From a checkpoint of a small self-supervised image encoder: adamw at rate 0.0013.
Rows from block 4 of a small self-supervised image encoder, named by matrix and row number. Rows with one number belong to one neuron. Each number is 200 + 30 x the weight over its row's rms, rounded and kept within 0 to 999. All counts start at 0.
Before each neuron's rows are labels from the 100 images, of 14848, where the neuron reaches its highest value: "strongest on" is what is common among them. Only what is clearly more common there than usual is listed. The data: abstract colour fields from 500 small random pattern networks.
# fc1: MLP up (model.blocks.4.mlp.fc1.weight, 384x96), inputs 0-95
# fc2: MLP down (model.blocks.4.mlp.fc2.weight, 96x384, transposed), outputs 0-95

strongest on: fine detail
fc1.80,230,246,210,240,172,254,231,210,177,199,240,244,207,219,248,174,229,185,201,244,178,189,227,166,140,192,223,175,240,244,165,212,174,235,193,165,218,226,204,216,179,158,190,214,213,202,167,233,184,191,201,191,208,151,212,177,147,170,189,224,220,194,141,246,258,161,224,245,175,164,236,239,189,186,243,179,233,180,196,194,152,184,187,155,193,188,183,170,213,245,191,189,191,197,137,155
fc2.80,238,192,220,183,200,216,216,217,222,153,204,199,165,228,231,205,235,180,175,191,178,187,240,267,222,203,243,210,179,200,174,242,150,221,192,176,223,207,209,181,212,154,186,136,217,251,233,150,204,186,196,179,211,177,216,153,179,172,258,216,205,202,229,228,141,157,206,202,197,236,160,175,207,166,189,193,158,149,224,228,165,227,234,208,193,225,190,179,160,213,220,198,122,222,247,261

strongest on: mostly blue
fc1.383,235,212,161,187,239,224,189,157,231,178,148,222,192,187,176,170,252,139,155,241,150,209,228,209,166,205,189,201,238,205,182,193,171,176,176,192,230,176,227,211,173,231,215,211,246,190,234,159,205,198,238,222,166,209,193,173,198,196,167,267,194,174,185,244,200,143,189,196,225,130,234,182,201,186,197,220,180,163,285,226,234,173,186,236,228,162,200,187,190,216,182,156,182,249,197,188
fc2.383,222,171,190,211,136,166,217,250,167,198,223,195,171,242,198,223,202,181,201,235,180,151,192,250,233,251,210,273,164,198,236,184,192,178,204,223,210,207,225,159,256,230,140,199,207,223,159,155,172,198,206,195,159,175,167,194,211,195,238,227,162,249,214,208,183,187,212,247,192,205,221,225,218,122,159,192,202,239,197,173,155,200,214,197,145,241,197,207,186,198,173,174,186,231,191,254

strongest on: mostly red
fc1.329,205,207,199,257,185,189,233,191,199,184,194,184,223,181,197,171,223,173,172,207,168,194,249,215,123,216,207,252,279,192,192,173,216,199,216,190,224,189,183,202,189,196,218,215,246,185,196,240,223,205,169,223,204,226,182,174,267,159,149,213,170,196,257,219,184,173,169,234,289,148,176,142,186,158,217,227,182,178,250,210,205,258,236,199,212,201,165,192,232,243,175,194,192,194,187,209
fc2.329,156,170,199,182,177,196,222,261,184,139,212,183,196,245,175,169,216,187,180,188,211,238,255,171,193,200,179,184,194,213,226,191,172,254,245,229,172,218,186,159,149,175,235,162,247,181,193,220,225,231,228,206,227,215,218,176,181,202,181,164,203,224,202,212,159,199,213,198,182,214,183,207,236,202,237,270,268,162,193,171,186,130,238,202,190,214,154,155,240,177,224,192,222,260,227,233

strongest on: mostly red
fc1.92,203,198,149,242,219,202,230,184,196,212,180,190,188,220,243,144,256,188,211,224,216,277,242,193,153,199,230,171,192,179,159,194,154,191,204,129,243,194,265,276,175,242,204,196,216,175,223,183,247,190,231,190,161,254,205,192,226,197,210,182,187,179,176,232,226,175,167,195,238,179,197,189,176,158,160,231,188,223,245,208,188,242,189,196,234,211,201,174,200,238,182,162,214,237,212,225
fc2.92,215,172,163,186,145,157,169,195,192,155,193,198,206,245,185,190,209,199,170,211,210,200,203,226,234,198,149,276,160,182,261,203,233,232,224,220,176,186,213,231,194,200,160,191,249,173,189,193,116,243,194,203,240,204,185,250,177,279,184,205,200,250,202,219,181,185,231,183,181,177,212,214,244,196,175,279,188,191,186,172,198,237,206,202,165,231,157,216,226,202,246,217,220,224,202,212

strongest on: smooth; mostly blue; bright
fc1.379,193,213,236,227,223,173,189,184,201,235,190,248,189,211,190,181,244,245,189,224,163,209,209,197,165,192,227,225,228,212,211,182,219,186,211,220,178,202,165,157,211,212,195,240,215,156,241,189,196,144,166,219,196,219,166,182,220,237,190,281,191,188,188,176,283,161,183,262,204,185,192,190,165,154,193,206,186,160,211,206,207,176,192,221,222,261,157,185,222,246,204,193,158,250,108,189
fc2.379,176,190,172,272,173,197,191,234,195,182,207,210,243,235,231,177,214,163,258,232,228,229,170,202,192,261,206,226,212,150,179,189,183,181,195,179,139,247,254,218,243,213,190,192,213,226,154,214,211,186,220,167,227,184,204,192,215,153,162,229,187,208,142,222,206,197,190,258,195,166,158,202,176,159,183,173,151,199,177,187,161,239,211,127,194,181,185,208,238,238,152,201,205,202,227,238

strongest on: bright; smooth; mostly blue
fc1.24,214,235,162,228,190,186,184,180,182,194,166,221,238,194,200,195,192,214,206,229,141,189,216,193,190,169,181,257,243,161,231,207,213,163,235,177,247,183,262,204,201,227,161,253,203,194,161,171,183,183,157,225,203,230,215,217,199,224,117,240,218,189,195,264,201,150,179,220,227,167,161,168,171,203,205,202,166,143,232,197,203,240,198,192,203,230,174,224,182,251,183,181,212,286,212,189
fc2.24,174,240,196,184,178,152,183,194,165,220,225,169,219,167,193,168,187,170,182,166,202,212,170,188,173,163,211,180,219,162,209,225,198,212,169,118,171,222,230,260,162,212,211,214,212,190,222,245,231,195,177,208,250,181,197,280,241,224,167,211,245,188,222,207,268,227,191,157,242,214,136,200,196,229,242,231,169,225,194,194,190,193,201,213,233,216,199,250,239,205,175,220,249,170,223,162

strongest on: dark
fc1.377,188,210,179,226,206,170,208,174,161,217,229,144,187,205,196,140,212,176,133,236,193,187,279,217,130,197,216,191,219,212,139,179,260,184,181,211,186,177,168,189,207,233,207,232,254,236,155,193,199,189,229,180,174,171,173,203,231,216,198,216,189,167,261,185,228,207,201,241,283,217,202,199,171,168,194,192,191,209,216,193,190,207,262,191,201,161,190,221,219,224,171,149,212,183,171,242
fc2.377,113,201,185,237,157,166,246,247,152,210,207,198,209,181,199,169,210,204,240,220,209,254,221,157,188,181,180,184,223,231,230,180,148,220,222,201,154,228,191,144,173,179,213,210,233,243,165,249,238,187,228,210,236,222,232,186,198,130,162,174,220,184,197,189,183,197,260,234,192,203,184,178,208,203,227,213,242,161,193,176,172,166,231,168,225,168,195,153,244,199,201,217,236,235,223,208

strongest on: smooth
fc1.118,189,193,234,234,138,146,201,207,156,162,226,224,181,207,183,176,205,245,174,180,207,185,226,201,223,159,177,197,186,202,198,176,187,137,169,211,177,154,167,186,197,178,126,281,243,194,236,213,183,136,193,210,201,203,186,246,197,231,197,229,205,224,162,210,241,166,155,234,201,184,157,232,164,179,154,215,156,157,221,200,219,204,207,182,207,205,222,168,226,243,213,236,153,183,167,183
fc2.118,208,214,194,219,277,231,161,168,183,270,161,263,218,153,210,221,211,176,210,207,168,145,220,238,140,228,221,201,219,212,165,193,197,151,171,187,236,181,211,270,218,219,243,202,217,188,227,147,237,209,210,183,176,215,187,178,187,208,172,241,222,152,195,208,197,215,156,188,252,228,238,222,159,197,167,132,189,236,201,205,195,196,158,213,190,204,194,206,189,236,168,191,208,202,158,175

strongest on: mostly blue; smooth
fc1.198,205,184,228,188,159,208,217,204,169,145,199,235,187,212,182,183,213,194,185,199,177,229,270,191,202,179,201,231,253,162,180,220,192,210,243,183,233,180,228,221,181,228,181,233,254,196,208,181,206,253,168,170,188,181,163,197,195,191,168,207,213,240,246,217,258,160,238,231,248,156,204,202,151,184,197,223,224,228,258,243,208,246,168,193,239,225,149,223,264,185,173,178,153,202,148,173
fc2.198,218,240,236,215,176,210,205,229,169,189,178,194,209,250,199,184,230,240,183,190,195,182,230,240,164,188,202,180,232,148,237,189,173,218,264,173,181,227,199,206,171,155,185,214,234,152,233,228,219,192,166,150,222,235,189,251,186,239,173,181,182,220,198,192,237,188,195,131,267,226,169,219,198,211,211,216,174,149,208,154,244,163,205,169,159,207,169,176,240,180,249,182,207,168,212,136

strongest on: fine detail
fc1.29,206,189,166,230,174,260,280,200,186,184,202,180,184,180,166,207,245,225,191,193,253,149,198,201,188,180,206,185,194,170,150,203,152,207,200,160,230,199,237,136,199,184,174,171,215,195,177,154,169,206,184,176,203,178,158,231,222,183,179,270,181,162,229,251,227,186,238,180,248,225,180,169,192,197,217,198,202,221,212,212,251,216,188,200,230,145,177,197,198,256,269,151,215,177,213,204
fc2.29,164,181,202,240,220,229,202,226,227,261,197,164,228,196,311,183,220,166,206,183,153,174,212,161,227,224,221,202,178,250,222,187,180,171,219,186,198,168,206,247,172,214,215,195,194,202,179,215,213,264,241,173,193,217,224,195,162,202,175,186,223,193,161,188,149,216,246,205,145,157,264,248,235,210,180,189,191,199,171,196,153,195,233,178,181,172,225,168,236,214,177,216,240,219,170,185

strongest on: dark
fc1.113,184,227,157,237,174,213,184,166,203,193,144,214,193,220,212,206,165,177,158,224,187,241,283,179,161,211,182,217,225,141,193,184,243,207,198,123,177,209,255,203,212,214,151,188,246,206,213,207,183,147,218,220,200,149,156,204,183,217,189,202,179,201,233,167,230,173,238,248,228,176,187,227,215,223,131,202,170,181,184,216,211,283,214,173,195,221,233,201,208,247,193,203,181,193,186,192
fc2.113,199,179,237,217,230,227,226,199,199,226,233,226,215,240,208,205,228,264,208,177,225,200,153,163,205,199,222,188,174,222,190,193,207,195,171,214,174,243,147,197,204,128,228,147,125,214,196,234,168,179,191,203,212,224,213,219,209,238,226,217,204,228,195,211,192,228,174,187,187,172,168,207,280,138,216,198,243,218,132,144,224,227,196,231,190,194,185,246,183,163,164,172,258,216,184,171

strongest on: mostly red; smooth
fc1.2,216,226,172,205,217,210,211,222,180,262,203,262,206,162,168,173,220,202,213,199,121,188,246,235,153,219,194,233,231,166,213,179,154,193,235,145,254,210,210,224,223,242,209,219,207,188,176,209,171,186,191,189,228,194,206,235,238,191,164,197,177,187,180,187,238,190,218,242,271,151,199,203,204,212,143,184,155,159,209,219,254,239,185,188,161,217,240,201,221,260,213,184,222,240,194,224
fc2.2,248,240,204,203,157,167,184,209,170,217,205,198,212,272,176,176,189,216,176,218,204,162,196,207,215,183,225,200,196,227,157,175,227,227,195,183,221,208,187,195,235,154,158,200,209,200,189,224,236,151,166,212,168,195,247,224,207,206,198,267,156,191,273,229,216,150,191,174,247,220,157,164,239,197,178,198,188,214,181,154,248,241,233,217,187,184,239,245,243,171,171,148,199,180,267,189

strongest on: smooth; mostly green
fc1.354,225,230,184,224,225,209,221,159,224,203,211,240,200,203,229,171,225,211,212,259,189,231,183,222,154,195,207,177,168,205,258,186,159,171,230,121,179,246,209,174,217,230,190,230,224,204,161,200,197,181,154,190,229,203,187,168,212,212,165,175,198,210,152,261,168,170,226,254,232,145,219,184,180,183,139,180,165,139,229,172,218,200,188,192,198,156,207,126,205,210,220,196,170,230,230,223
fc2.354,195,167,214,177,220,200,233,144,195,196,193,194,180,139,229,200,180,225,220,176,233,254,221,164,199,144,225,168,176,209,176,212,214,206,197,240,249,178,198,169,184,210,168,198,188,267,234,176,215,212,213,187,233,204,192,145,199,148,227,199,212,181,181,228,178,198,224,221,209,158,265,186,182,235,192,227,268,217,225,254,133,179,177,234,209,199,210,159,141,203,192,233,171,244,149,220

strongest on: fine detail
fc1.19,192,161,230,200,197,137,189,181,202,182,195,222,156,230,164,150,191,179,165,249,180,202,239,229,174,195,229,241,226,181,184,212,228,211,245,221,240,225,258,163,202,205,161,198,273,174,211,228,151,218,229,211,285,221,220,147,214,185,203,196,217,182,181,255,203,197,199,219,210,209,175,209,188,197,244,205,221,226,191,178,248,223,225,208,253,166,158,190,210,234,209,201,199,169,122,204
fc2.19,215,161,188,203,200,201,236,218,204,215,186,173,243,195,246,292,187,208,193,171,152,192,158,179,268,201,180,240,178,228,171,236,206,218,157,185,208,182,128,195,244,197,182,185,119,232,130,212,224,137,186,188,179,195,214,198,174,180,244,226,197,188,242,193,230,206,235,172,179,196,182,167,201,178,211,178,203,225,173,173,178,193,182,195,193,221,212,252,200,158,178,215,181,215,244,244

strongest on: dark
fc1.8,217,206,179,222,216,215,238,160,200,167,230,251,206,195,182,189,263,162,225,261,217,263,198,202,186,232,213,190,160,208,227,220,173,180,196,142,130,235,179,233,224,239,152,210,277,193,188,195,181,163,172,178,203,192,182,184,202,217,214,240,158,178,171,191,242,135,211,237,232,186,221,173,178,179,188,188,192,186,242,185,220,260,153,167,199,196,202,177,214,201,173,219,152,233,191,223
fc2.8,202,200,204,202,219,250,204,169,178,232,177,217,192,168,240,172,192,191,216,231,113,179,244,226,154,219,217,183,221,206,167,169,185,156,210,231,203,154,234,205,196,241,181,205,234,239,225,149,237,232,233,209,206,200,183,154,167,164,194,210,181,187,168,194,187,175,216,222,204,207,293,266,195,211,179,208,223,181,224,232,174,171,177,221,178,197,186,161,209,228,204,200,184,218,98,202

strongest on: bright; smooth; mostly red
fc1.134,195,219,147,232,188,192,224,184,203,205,164,214,259,195,174,192,209,203,208,199,191,196,243,203,197,193,200,227,238,187,243,226,165,198,198,192,240,176,230,209,191,214,190,246,203,149,198,182,193,128,182,202,184,210,214,220,226,210,125,186,201,197,160,211,204,167,190,226,239,139,155,116,159,173,169,226,127,191,213,192,209,226,206,214,261,191,184,190,246,267,177,194,238,201,199,138
fc2.134,207,251,174,206,187,158,175,178,183,210,203,204,224,199,200,152,216,166,197,224,209,229,194,222,161,190,200,171,219,156,237,208,171,189,202,118,167,208,228,254,174,234,181,263,246,187,248,206,232,213,175,159,208,171,175,246,255,240,154,230,207,199,195,225,240,222,170,186,290,216,150,183,164,195,183,220,149,213,250,178,198,213,171,185,232,187,190,221,214,206,171,201,213,156,213,195

strongest on: dark
fc1.266,222,241,138,226,215,232,161,209,181,181,196,205,225,206,222,193,254,169,205,256,174,279,190,230,182,219,203,199,205,180,267,193,195,168,179,114,156,203,228,214,190,182,171,219,273,224,241,181,133,243,178,188,267,208,156,169,183,217,172,206,205,215,201,208,191,193,215,226,190,190,236,231,184,186,183,180,217,173,243,214,179,213,228,183,185,188,243,197,212,219,216,247,179,213,221,234
fc2.266,183,185,226,192,215,201,218,171,229,241,173,190,140,153,222,219,203,191,171,212,193,211,231,178,194,207,226,194,214,218,151,153,256,218,206,238,206,186,157,180,183,208,208,219,217,198,160,248,228,139,243,178,256,261,202,168,199,126,249,204,182,144,201,180,216,202,189,208,240,184,203,220,191,260,225,232,252,171,207,197,219,227,187,203,200,197,240,135,207,165,210,205,185,258,171,240

strongest on: mostly green
fc1.72,167,251,158,215,194,203,177,229,231,210,193,168,170,219,197,211,246,239,188,186,170,177,212,163,178,236,190,227,207,163,199,207,201,199,195,216,224,258,191,235,176,202,185,162,236,140,200,180,168,104,167,189,183,159,125,211,201,186,216,209,216,194,146,195,259,189,155,259,209,170,181,162,186,192,187,140,203,213,217,188,226,208,203,184,174,231,184,166,190,226,259,184,224,241,232,214
fc2.72,175,182,192,202,172,190,243,218,190,209,219,181,250,191,210,233,238,188,233,131,150,224,210,151,213,209,201,186,210,241,168,195,124,236,200,178,227,182,185,161,193,187,236,150,194,238,157,216,187,203,214,201,133,210,201,171,185,153,169,146,241,197,226,198,171,204,228,207,132,187,215,180,262,197,243,197,182,150,162,232,198,207,257,179,185,132,197,197,221,206,195,203,234,191,218,199

strongest on: fine detail
fc1.270,171,259,191,221,151,228,305,215,156,241,207,164,204,219,224,122,220,163,219,209,180,247,240,197,251,170,162,188,226,185,187,197,189,197,236,169,176,187,215,186,230,208,210,189,200,165,192,213,224,147,174,207,239,134,167,199,178,171,183,221,196,191,158,190,203,186,183,204,222,153,240,178,190,229,221,204,162,220,245,220,189,205,184,199,195,163,163,171,222,201,226,211,220,150,204,242
fc2.270,148,153,208,157,156,201,139,225,245,205,201,204,149,169,189,234,185,197,183,150,269,219,181,178,189,176,198,199,165,208,254,235,202,214,210,233,172,180,198,193,136,186,243,158,204,189,216,208,140,229,211,213,306,212,190,210,206,220,190,183,240,184,175,214,179,206,205,200,128,201,184,223,200,212,229,227,235,204,200,213,175,219,193,206,231,224,177,162,172,243,206,228,192,252,199,204

strongest on: mostly blue
fc1.271,220,203,147,228,233,159,214,142,177,125,147,207,202,193,222,191,168,203,177,224,209,197,228,212,218,220,161,229,234,198,182,210,228,203,158,222,230,201,165,219,227,237,170,242,219,142,153,205,187,224,152,199,187,151,178,172,196,247,146,205,190,169,193,180,239,188,201,221,207,137,242,178,150,189,141,179,157,198,223,186,217,230,180,171,231,207,215,222,257,190,179,236,196,232,207,232
fc2.271,188,218,232,190,212,202,178,184,179,172,229,183,184,202,200,177,218,247,226,154,218,263,193,185,173,174,197,129,227,191,160,217,212,240,158,151,134,228,237,221,190,121,231,189,181,240,221,192,227,204,181,160,244,178,207,228,207,201,195,184,242,214,226,197,202,223,251,165,175,211,187,213,205,206,262,209,191,146,204,216,212,239,228,168,247,180,215,220,222,239,186,237,203,123,195,169

strongest on: fine detail
fc1.231,199,199,205,243,193,169,203,210,108,167,205,148,259,191,192,204,190,231,220,170,203,230,198,157,204,207,283,192,216,194,252,186,205,141,162,219,236,209,191,218,224,206,178,226,186,188,230,195,159,143,224,182,183,201,239,210,209,175,224,181,170,177,200,232,202,191,128,264,205,168,189,209,186,184,177,239,184,228,203,218,201,208,218,234,245,177,166,204,218,225,256,201,150,144,187,224
fc2.231,192,239,148,230,217,250,167,160,252,217,144,202,184,199,233,183,190,189,189,241,205,170,195,186,207,205,172,158,233,218,187,190,187,175,216,167,185,159,257,245,188,207,199,164,226,209,199,196,232,255,220,188,240,159,190,192,138,214,122,252,182,204,166,189,213,187,201,182,171,200,262,226,190,255,202,174,220,219,229,196,200,149,182,197,203,166,238,235,259,196,167,187,242,171,174,179

strongest on: mostly green
fc1.381,177,234,187,215,159,211,242,273,217,206,203,204,176,216,172,193,218,228,204,220,176,155,203,181,172,244,172,187,202,192,191,210,169,220,201,197,200,216,256,181,212,163,201,212,198,181,194,210,190,227,162,206,215,200,190,181,244,196,173,264,123,249,236,179,231,163,305,238,201,206,182,160,155,179,182,200,232,194,216,266,213,167,188,200,171,190,179,163,221,213,175,132,233,202,164,188
fc2.381,206,181,230,186,206,239,206,198,230,184,203,196,248,202,220,181,153,186,196,169,147,177,236,197,220,167,189,240,223,211,156,241,207,211,162,192,221,142,211,239,235,196,215,159,173,210,202,197,132,193,200,214,223,241,219,186,162,156,203,207,209,192,214,227,184,151,249,178,152,166,260,181,201,222,205,200,127,198,200,272,197,264,203,201,205,179,211,204,205,266,208,229,135,177,181,167

strongest on: mostly red
fc1.33,193,214,145,175,230,155,248,210,197,230,197,217,187,183,181,168,227,180,182,219,232,256,305,272,155,172,254,198,182,206,185,228,211,221,191,188,227,186,225,273,191,217,181,227,223,202,235,188,163,146,205,179,202,235,182,202,209,210,206,234,197,158,193,219,205,184,199,260,215,179,173,143,189,197,204,230,191,236,226,203,179,227,211,227,190,238,157,191,179,228,203,154,142,209,210,185
fc2.33,169,148,165,204,162,223,200,218,216,221,153,200,211,210,202,162,187,165,189,178,151,201,191,225,202,160,178,239,263,195,193,231,162,211,199,196,181,170,210,228,197,239,214,169,169,199,162,197,193,240,210,214,176,184,208,211,191,177,149,196,243,212,169,240,180,189,244,202,164,159,182,152,199,194,225,229,134,177,233,246,191,197,249,170,235,151,227,262,264,256,231,192,206,177,257,201

strongest on: mostly green; smooth
fc1.244,195,229,246,203,161,160,193,165,205,202,214,206,192,213,188,164,199,236,199,222,218,169,184,202,200,138,229,151,205,172,208,200,175,174,206,226,191,212,178,191,185,169,184,199,255,177,202,201,182,184,175,202,250,207,145,222,219,183,157,221,194,245,177,170,239,138,170,267,153,190,141,223,188,141,197,175,171,222,195,187,228,155,210,199,220,288,207,229,252,201,255,231,197,238,167,182
fc2.244,171,189,165,236,253,202,281,204,164,168,213,235,260,164,196,165,239,160,214,187,173,205,213,189,155,190,196,235,223,203,209,203,149,176,158,178,241,212,197,172,211,223,205,203,177,245,171,157,199,209,216,242,156,234,216,175,212,194,149,184,260,207,196,207,165,213,202,237,161,162,195,146,204,163,175,173,195,168,186,234,151,161,207,162,240,155,190,204,183,251,166,220,183,210,222,188

strongest on: bright
fc1.300,187,206,182,230,138,167,158,233,129,147,211,224,190,204,187,212,206,193,215,202,177,202,238,208,180,249,235,229,216,197,271,211,226,197,231,164,221,195,218,185,202,218,202,246,199,180,201,164,161,185,154,212,226,181,144,214,179,181,179,186,196,232,253,199,233,202,193,270,193,224,193,203,141,166,199,188,204,185,196,133,177,156,223,171,255,253,215,159,173,236,227,228,177,242,188,200
fc2.300,151,150,245,207,224,265,190,156,210,239,208,221,222,169,252,189,215,176,222,169,171,151,166,147,178,217,251,169,214,227,171,217,141,169,193,198,207,169,181,229,181,222,262,203,179,218,205,224,229,262,242,205,165,221,191,142,213,205,176,222,225,172,196,208,167,261,202,181,197,188,206,210,225,205,228,164,199,172,182,229,202,199,204,179,222,180,171,212,194,262,151,174,223,211,152,175

strongest on: fine detail
fc1.318,190,190,229,215,218,172,202,145,183,161,207,239,169,225,162,179,265,222,177,257,187,182,191,263,177,237,221,196,238,181,187,209,173,210,214,233,226,231,221,175,199,228,207,211,264,197,240,240,198,192,252,189,249,244,144,200,213,169,161,212,234,225,207,208,209,153,200,226,184,260,180,181,196,157,189,190,178,214,182,184,277,208,215,196,161,168,174,215,208,273,208,232,192,174,174,193
fc2.318,216,140,217,208,186,168,278,234,176,240,220,201,214,182,219,256,202,221,208,164,184,230,174,190,236,196,218,223,196,227,158,228,192,235,167,159,191,207,122,145,249,158,184,198,149,235,143,236,209,156,166,167,182,236,214,199,206,168,246,213,183,187,240,187,228,200,200,171,216,201,157,174,208,170,220,200,185,212,157,174,165,246,208,192,203,226,192,204,168,167,159,224,171,226,216,236

strongest on: mostly red
fc1.190,210,191,194,189,144,156,215,228,174,225,211,211,223,207,172,195,206,210,192,228,149,158,245,204,159,126,217,193,253,266,215,172,181,216,253,188,232,197,194,167,223,203,208,272,236,186,156,208,220,160,169,186,144,236,193,219,222,182,184,223,175,162,223,141,240,163,215,201,236,174,220,158,180,194,190,139,163,186,206,194,224,169,198,180,217,226,165,199,245,234,193,196,230,235,180,182
fc2.190,190,218,162,222,180,170,194,225,209,173,199,168,208,196,219,173,215,131,183,210,177,204,212,220,192,240,227,230,198,159,225,233,153,193,207,130,208,174,239,267,183,237,209,224,248,205,191,214,205,198,216,157,242,220,176,182,204,162,178,206,235,165,194,250,237,191,211,237,212,162,184,223,154,212,211,173,135,181,216,213,113,204,243,159,195,185,187,168,214,244,162,247,170,216,201,241

strongest on: smooth; bright
fc1.194,206,219,141,235,170,212,139,225,181,172,195,193,244,167,214,164,211,181,181,194,220,206,186,186,211,173,211,212,187,174,220,225,158,181,220,158,230,210,188,202,173,281,184,196,244,176,207,206,203,170,164,210,195,214,215,186,187,215,144,220,215,173,148,208,230,135,154,252,251,187,170,157,173,195,168,228,110,159,239,214,173,206,206,158,219,178,231,171,206,239,166,214,200,227,207,171
fc2.194,199,201,148,189,191,189,166,179,209,258,186,199,228,167,200,163,232,150,163,211,201,215,191,223,179,191,207,209,187,163,267,232,135,167,185,153,228,177,236,220,159,255,189,225,228,178,247,161,195,226,185,186,194,196,174,227,238,236,147,215,258,177,167,225,229,220,168,193,270,180,186,189,179,182,173,205,139,245,231,187,160,165,182,237,213,204,190,255,187,207,176,211,227,218,197,198

strongest on: fine detail
fc1.111,190,216,211,236,212,249,222,249,200,215,222,196,171,239,171,196,224,186,203,217,181,195,148,192,183,210,147,155,226,138,123,202,167,200,199,214,189,240,228,144,206,192,245,192,211,239,191,214,175,223,154,204,229,209,171,157,218,184,160,213,143,261,246,208,226,184,252,228,232,223,183,162,149,207,180,154,254,203,190,219,237,198,211,180,230,186,148,178,169,175,197,215,233,202,215,215
fc2.111,179,208,194,197,212,246,178,179,241,167,155,168,261,183,237,154,162,218,215,167,161,234,230,182,213,182,201,169,239,211,179,209,170,208,208,168,195,148,234,266,150,177,234,135,208,201,230,187,189,259,227,183,235,196,238,217,138,216,173,207,220,205,179,216,201,204,211,153,153,189,233,225,197,248,221,221,168,201,216,216,197,211,227,208,214,169,195,225,257,219,213,232,226,178,144,154